From a checkpoint of a small image captioner.
Model: encoder activation relu, encoder widths [48, 80, 144, 256], decoder width 128, decoder layers 6.
Training: normuon at rate 0.014, 9100 steps, batches of 128.
Data: trained on rosettes with rotational symmetry, 195000 training examples, 6.0 epochs.
Rows from block 2 of the text decoder of a small image captioner, named by matrix and row number. Rows with one number belong to one neuron. Each number is 128 + 24 x the weight over its row's rms, rounded and kept within 0 to 255. All counts start at 0. After the name is the row's rms in percent of the matrix's.
Before each neuron's rows are labels from the 100 texts, of 14976, where the neuron reaches its highest value: "tokens" is the input token at the peak. Only what is clearly more common there than usual is listed. The data: rosettes with rotational symmetry.
# fc1: MLP up (decoder.blocks.2.mlp.fc1.weight, 384x128), inputs 0-127
# fc2: MLP down (decoder.blocks.2.mlp.fc2.weight, 128x384, transposed), outputs 0-127

tokens: "in"
fc1.346 087 [129 129 102 114 162 107 108 136 124  83 106 148  98 160 108 149 167 118 154 160 153 132 128 120 129 167 114  71 108  96 107 127 159  86 154 181 151 118 153 113 168 171 119 112 108 117 126 114 137 148 117 141 144 133 134 100  96 137 146 141 124 131 167 113  87 110 131 131 105 140 149 172 143 151 138 107 151 134 119 141 133  81  75  90 136  88 136 106 147 117 142 124 134 139 136  92  74 143 131 163  91 107 136 137  89 150 144 120 135 171 158 149 120 162 124 127 125 139 170 140 106 148 131  88 130 108 117 106]
fc2.346 072 [147 121 107 136 111 128 116 137 170 140 112 133 126 111 135 133 145 170  87 171  99 159  80 119 144 140 149 166 115 108 112 119 124 119 120  78 135 140 148 135 117  90 117 135 146 150 114 134  93 114 135 157 123  77  69 135  90 109 140 127 160 138  89 109 107 171 145 153 140 131 106 100 138 137  90 157 105 135 167 154 104 148 134 145 143 121 114 123 123 118 124  84 143 152 139 177 170  88 159 140 114 140 114 110 152 157 160 118 146 108 132 109 159 178 124 149  99 136 111 153 117 139 140 158 112 123  87  80]

tokens: "mirrored"
fc1.174 086 [ 91 158 136 104 134 134 157 124 140 113 106 133 121 118 121 165 152 103  87 115 128 125 147 128  87 107 111 129  99 161 146 155 199 136 145 118 120 133  85 130 124 170 134 132 145  60 122 135 133 130 105  96 120 163 149 126 162 169 132  96  83 109 137 136 144 130 118  68 127 119 124 107 140 141 190 146 152 169 115 141 123 156 160 128 153 131 123  59 146 122  98 139 123 113  94 128 136 114 110 128 156 118 120 148 101 123 158 136 117 121 176 133 129 155 139 100 163 167 106 121 134 146 127 134 119 102 106 147]
fc2.174 081 [142 122 117 138 144 106 125 109 167 167 100 117 152 129 149 119 128 143 155 148  99 119 114 148 131 114  96 115 141 118 144 142  71 131 118 179 110 172 121 121 134 122 105 111 122 171 173 126 135 124 149 105 112 138 130 123 118  93 134 120  96 109 136  66 126 128 107 171 117 156 104  76  97 125 111 160 136 119 148 103 135 128 121 165  98 151 102 161 132 173 174 159 104 155 155 118 102 152 124 112  88 133 145 125 115 137 137 158 120  94 137 107 129  99 122 148 141  77 169 165 133 143 164  90 114 133 138 175]

tokens: "a"; "-"; "an"
fc1.209 095 [148 156 136 100 118 134 106 123 152 142 152 136 126 107 100 107 116 130 131 151 108 111 140 125 142  78 106  89 125  96 196 112 158 122 123 125 147 147 148 159 132 153 131  89 152 109  86 134  97 157 120 154 102 120 163 131 137 151  98 165 149 150 109 144 132 109  98 133  84 171 128 141 106 158 149 162  94 137 149 121 116 133 102 146 129  89 126 105 165 169 167 146 101 170 124 136 123 122 129 130  96 128 150 105 103 168 126 132 121 127 144 116 109 139 154 104 155 136 126 104  88 107 127  98  76 148 159  70]
fc2.209 100 [112 128 146 139 144 112 130 141 137 146 130 120 139 153 164 167 129 150 114 131 158 148 108  98  92 165 195 130 116 143 106 114 140 121 145 126 113 146 114  93 125 105 106 155 149 147 151  53 116  77 146 103 113 121 117  98  93 107 129 147 102 124 159  95 157 187 149 139 142 118  93 129 157 141 120  93 118 147 138 103  94 118 109  95 129 106 142 167  97 170 138 143 130 102 126 128 102 122 155 133 120 147 102  99 111 115 103 137 128  92 113 144 129 127  96 109 126 126 138 140 213 155 105 124 153 138 122 136]

tokens: "in"
fc1.55 095 [135  95 122 161 117 147 142 111 122 140  96 103  93 137 122 141 138 118 107 111 177 122 142 159 130 141 154 114 118 174  99 101 165 103 129 132 127 120 153  96 144 151  98 147 107 157  79 116 157 124 101 128 132 129 104 145 136 135 144 113 160 126 116 108 110 135 159 133 145  54 107 121  93 142 119 163  76 119 162 155  98 128 110 158 137  74 115 125 109 135 145 137 145 165 103 123 115 114 187 152 116 157 136 119 131 123 167 113 164 155 151  97 111 166 129 134 116 139  85  99 155 113 140 117 176 102 110 129]
fc2.55 087 [143 139 144 152 159 158 130 124 131 139 115 143 169 120 160 173 147 123 109 108 131 176 130  79  93  94 125 142  92  90  82  73  89 141 144 102 160 111 101 172 145 141 119 114 138 119  94 116  97 143 131 121 136 111 109  74 103 114 104 100 134 149 141 124  89 138 132 118  96 121 104 160 141  78  92 100 133 112 137 117 157 122 158 103 149 111 118  94 140 119 157 162 127  99 118 144 145 158 136 155 131 130 119 104 150 144 161 152 118 114 136 121 130 156 117 123 136 176 176 127 159 123 131 154  99 142 142 160]

tokens: "mirrored"
fc1.318 096 [128  98 141 166 174 161 152 141 137 101 105 104 128  99 116 158 122 118 131 108  76 143 110 101 150 132 107 153 126 163 130  86 135 172 115 116 139 168 100 155 162 155 114 161  98 131 109 101 138 112 120 125 135 166 154 144 118 171 109 155  84  92  96 117 149 108 103 125 106 142 145 126 129 109 182 173 136 143 152 138 131 132 124 169 160 120 137 151 158  92 155 151 110  89 128 110 166 104  96  99 129  98 118 103 142 139 145 137 130 121 116  81 122 108 159 112 129 126 152 117 121 142  92 123 125  90 128 166]
fc2.318 103 [141  71 143 107 178 123 123 103 133 177  89 112 145 114 100  99 153 151 110 130 122 120 143 144 117 119  71 121  99 139 129 112 126 105 116 132  96 116 135 151 119 128 119 147 115 162 139 118 161 142 161 107 131 137 141 126 152 110 121 130 130 120 108 109 101  96 126 140 109 122 162 116 148  96 122  99  96 144 119 104 109 117 160 172 135 136 164  82  66 130 179 106 147 110 100 140 145 118 129 129 157  82 136 126  97 147 107 136 143 142 125 105 167 108 118 146 141 152 149 149 133 123 160 151 162 101 128 211]

tokens: "-"
fc1.65 094 [116 124 122 140 122 141 146 118 119 145 133 117 129  84 159 150  96 123 107  92  93 143  95  95 138 108  81 138 130 112 157  98 103 150 123  87 132 181 144 128 140 142 102 138 166 133 132 135 126 189 118 123 135 129 128 136 127 107 136 156 112 152 104 161 120 175 139 122 137  74  81 155 118 117 136 136  79 152 126 143 164 134 112 153 187 137 125 156 129 136 129 148 140 156 132 139 132 153 106 132 157 139 113 115 134  97 102 158 136  81 155 102 110  82  64 110 118 142 176 121  96 154 116 112 152 134 109 146]
fc2.65 101 [140 129 132 135 102 127  63 115 126 143 151 121 107 118 140 111 159 120 162 124 125 153 141 172 152 129 110 116  87 125 160 128 187 115 158 151 131 132 105 131 142 142 151 110 124  90 126 147  93  91 161 102 108 104 157 157 138 123 113 152 121 129 147  95 111 128 130 156 118 154 156 137 117 182 168 140  94 150 104 109 111 108 135 116 121 150 153 126 142 118 145  98 140 149 111 111  75  89 114 114  61 112 124 136  92 130 138 128 147 148  89 102 145 139 172 116 130  96 139  97 110  55 148 125 123 127 148 139]

tokens: "mirrored"
fc1.368 079 [131 151 119 104 118  84 132 131 110 126  93 123 124  94 175 108 110 157 154 141  92 160 145 124 127 105  71 157  95 124 109 118 121 146 149  91 131 141 115 172 123 161 140 156 102 163 111 106 146 166 181 137  91 152 100 135 140 137 115 145  99 113 117 138  82 114 120 128 146 130 136 148 106 126 149 153 185 157 142 121 142 121 138 155 115 132 122 103 154 135 173 114  91 102  95  89 130 102 139 114 120 101 137 108 137 164 146 134 145 156 118  82 166 122 149  80 132 109 152 131 126 134  85 114 140  93 142 157]
fc2.368 060 [123  87 158 161 145 117 189  95 134 121 110 104 123 131 126  95 119 136 101 104 125 118  97  89 131 169 169 117 114 156 106 108 160 131 132 171 133 143 144 111 126 152 104 112 127 127 161  69 128 159 116 137 160 126  81 109 125 118 112  80  98 139 140 117 158 134 110 133 121 123 166 115 125 120 154 146 119 160 120 131 105  71 163 135 141 153 119 154  90  84 135 125 136 127 140 152 100 130  84  76 152  86 130 139 126 145 122  96 148 144 116 116 132 137 109 173 159 178 110 135 113 150 142 142 131 159 121 139]

tokens: "in"; "<end>"
fc1.34 090 [142 136 124 121 133 143 120 117 156  98  99 162  92 157  90 136 117 129 139 106  74 143 130 166 151 116 153 120 115  95 133 102 140 162 117 144 124  87  94 141  86 131 118  96 134 118 123 182 170 154 139 132 147 136 123 125 155 108 147  89 148  88 148 149 121 117 142 175 124  90  92 127 163 134 153 155 147 109 127 129  96 112  76 139 148 117  89 127 121 104 123 152 146 138 144 183 136 101 167 149  84 164 144  71 144 125 124 111 118 138 113 117 115 159 103 133 114 161 139 106  98 129 150 134 156 115  97 126]
fc2.34 092 [137  89 110 126 155 157 136 122 148 160 103 173 111 100 105 140 119 129 116 144 171 134 138  96 107  82 147 117  95 147 181 122 137 149 102 126 101 107 113 102 160 129 120 163 142 113 128  86 157 172 121 111 100 110 129 127  92  69  86 167 105 117 103 141 135 119 163 137 124 171 125 117  86 124 123 118 101 119 120 129 106 123 146 106 125 141 130 172 128 151 133 148  91 135 177  89 128 153 121 162 150 129 132 132 122 149 113 138 122 122 120 104  96 149 120 168 100 125 107 184 111 117 128 180 109 159 128 145]

tokens: "a"
fc1.250 105 [108 141 115 139 140 122 123 105 112  94 106 124 128  90 165 135 136  95 106 106 128 119 100 141 138 120 182 118 112 167 144 120 135 120 102 167 110 106 108 157 157 138  96 130 124 171 163 193 130 121 162  81 158 151 133 129 105 149 190 118 106 136 119 121 123 121 113 142 104 125 165 126  97 105 137 175 109 205 149 122 148 111 133 145  80 163 146 142 130 110 116  87 117 116 100 133 126 127 130 125 104 120 129 147 110 137 109 165 102 125 131 132 122 153 131  88 101 132 131 142 102 111 167 120 165  85 132 103]
fc2.250 094 [157 116 127 116 135 121 129 134 111 129 156 145 113 131  92 113 141 130 151 128 130 162 120 107 138 127 112 126 120 102 109  85 143 148 141  74 143 116 138  77 109 108 133 150 114  75 128 111 141 167  84 149 100 125 122 138 131 128  91  88 165  97 118 144 129 157 143 173 159 137  86 128 123 164 141 104 100  76  98 190 145 116 146 112 165  88 122 118 105 117 160 151 111 173 117 138 138 150 131 145 139 110 162 128 139 140 151  85 128 119 136 121 104 119 137 161 151  72 146 131 132 164 106 148 126 178 151 135]

tokens: "-"
fc1.81 095 [142 106 128 140 107 119 165 108 133 123 101 158 100 104 169 111 117 151 137 171 104 150  82  95 116  74 138 104 127 123 112 137 124  88 123 126 103 138 140 148 128 107 120 127 138 179 171 116 160 137 123  87 118 169 128  96 180 135 111 157 127  98 111 134 109 160 110 133 112 131 148 163 144 150 150 119 125 135 144  98 127  96 135  88 135 110 101 149 137 146 156 133  97 129 126 119 123 140 132 152 103 102 135  93 104 124 115 129 118 172  92 126 160 111 188 158 136 139 146 113 153 172 143 139  80 117 168  84]
fc2.81 077 [ 96 118 123 124 173  86  97 167 110 130 159 134 153 141 110 143 142 125 151 107 132 117 133 112 139 129 112 148 130 116 109 152 131 113  94 160 169 126 123 102 117 123 117 126 101 128 158 138 116 123 167 102 109 108  90 162  94 150 162 118 153  95 105 130 128 136  87  98 146 159  73 126 162  67 108 140 140 127 164 141 152 146 172 130 142 128 154  69 131 112 129 137 138 118 158 123 146 128 100 166 172 156  85  85 145 159  82  91 132 108 129  89 109 106 116 131 115 141 159 129 123 146 126  97 137 100 127 132]

tokens: "in"
fc1.307 093 [112 118 107 161 129  93 147  70 116 127 131 158 139 107 144 116 129 114 142  91 167 161 151 159 125 140 139  81  88 132 152 109 151 113 109 156  98 101 117 107 101 154 152 144 117 142 152 112  98 123 137 130 112 111 163 164  99 114 146 153 141 149  98 140 109 108  92 126 156 168 140 163 133 146 148 142 136 137 125 111  82 140 110 130 187 118 134 123 153 116 157  96 126 134 100 117 149 118 146  75 126 154 134 107 135 122  89 145 101 100 147 121 103 172 152  82 132 119 177 126 119 162 124 112 112 161 145  81]
fc2.307 102 [124 160 162  95 140  93 121 137 112 127  98 150 120 201 167 175 129 145 100 145  98 149 109 114 111 141 110 144 106 113  97 100 166 106 181 125 125 175  92 127 169  80 108 121 127 127  98 107  72  93 128 114 154 101 118 105 111 141 129 124 137 158 120 103 177 130 145 121 112 151 100 118 127 123 101 117 127 131 113 138 126 115 126 137 101  62 160 133 136 169 103 146 154 115 129 137 137 137 163 148 117 144 115 144  84 118 143 114 113 143 129 147 128 123 103 170 155 143 136 140 123 134 152 122 152 138  89 103]

tokens: "-"
fc1.310 086 [118 144 118 147 150 121  93 102 154 115 113 152 129  90 135 142 116  92 130 159 111 114 134 116 117  94 111 148 178 128 145 148  89 116 114 122 162 123 144 119  94 174 146  79 124 185 139 159 151 149 172 168 132 120 142 129 150 133 157 103 146 152 124 111 138 128 145 138 158 138 135 125  86  83 134 152 150 161  96 150 136 109  94 163 110 107 125 118 104 120 151 122 111  93  76 158 148 132 122 146 142 100 120 108 170 116 145 117  97 147 140  86 113  98 143 135 125  97 115 139 117  88 150 178  80 119 147 137]
fc2.310 088 [172 122 140 110 131 157 123 123 133 136 126 157 117 139 113 124 160 143 124 123 117 152  70  99 146  67 112 115 127 102 121 153 119 129 119 111 133 123 165 127 175  96 132 134 123  81  92 156 150 113 104  95 116  98 147 102 175 113 126 136 144 141 102 133 152 140  98  87 103 102 120 139 136 119  98 150 167 114 116 120 115 104 169 111  88 151 145 121 123 177 145 147 124 106 104 144 187 142 146 126 186  81 174 112 139 115 142  76 124 135 150 133 128 142 144 115 164 112 121 169 115 153 140 132 141 135 117 150]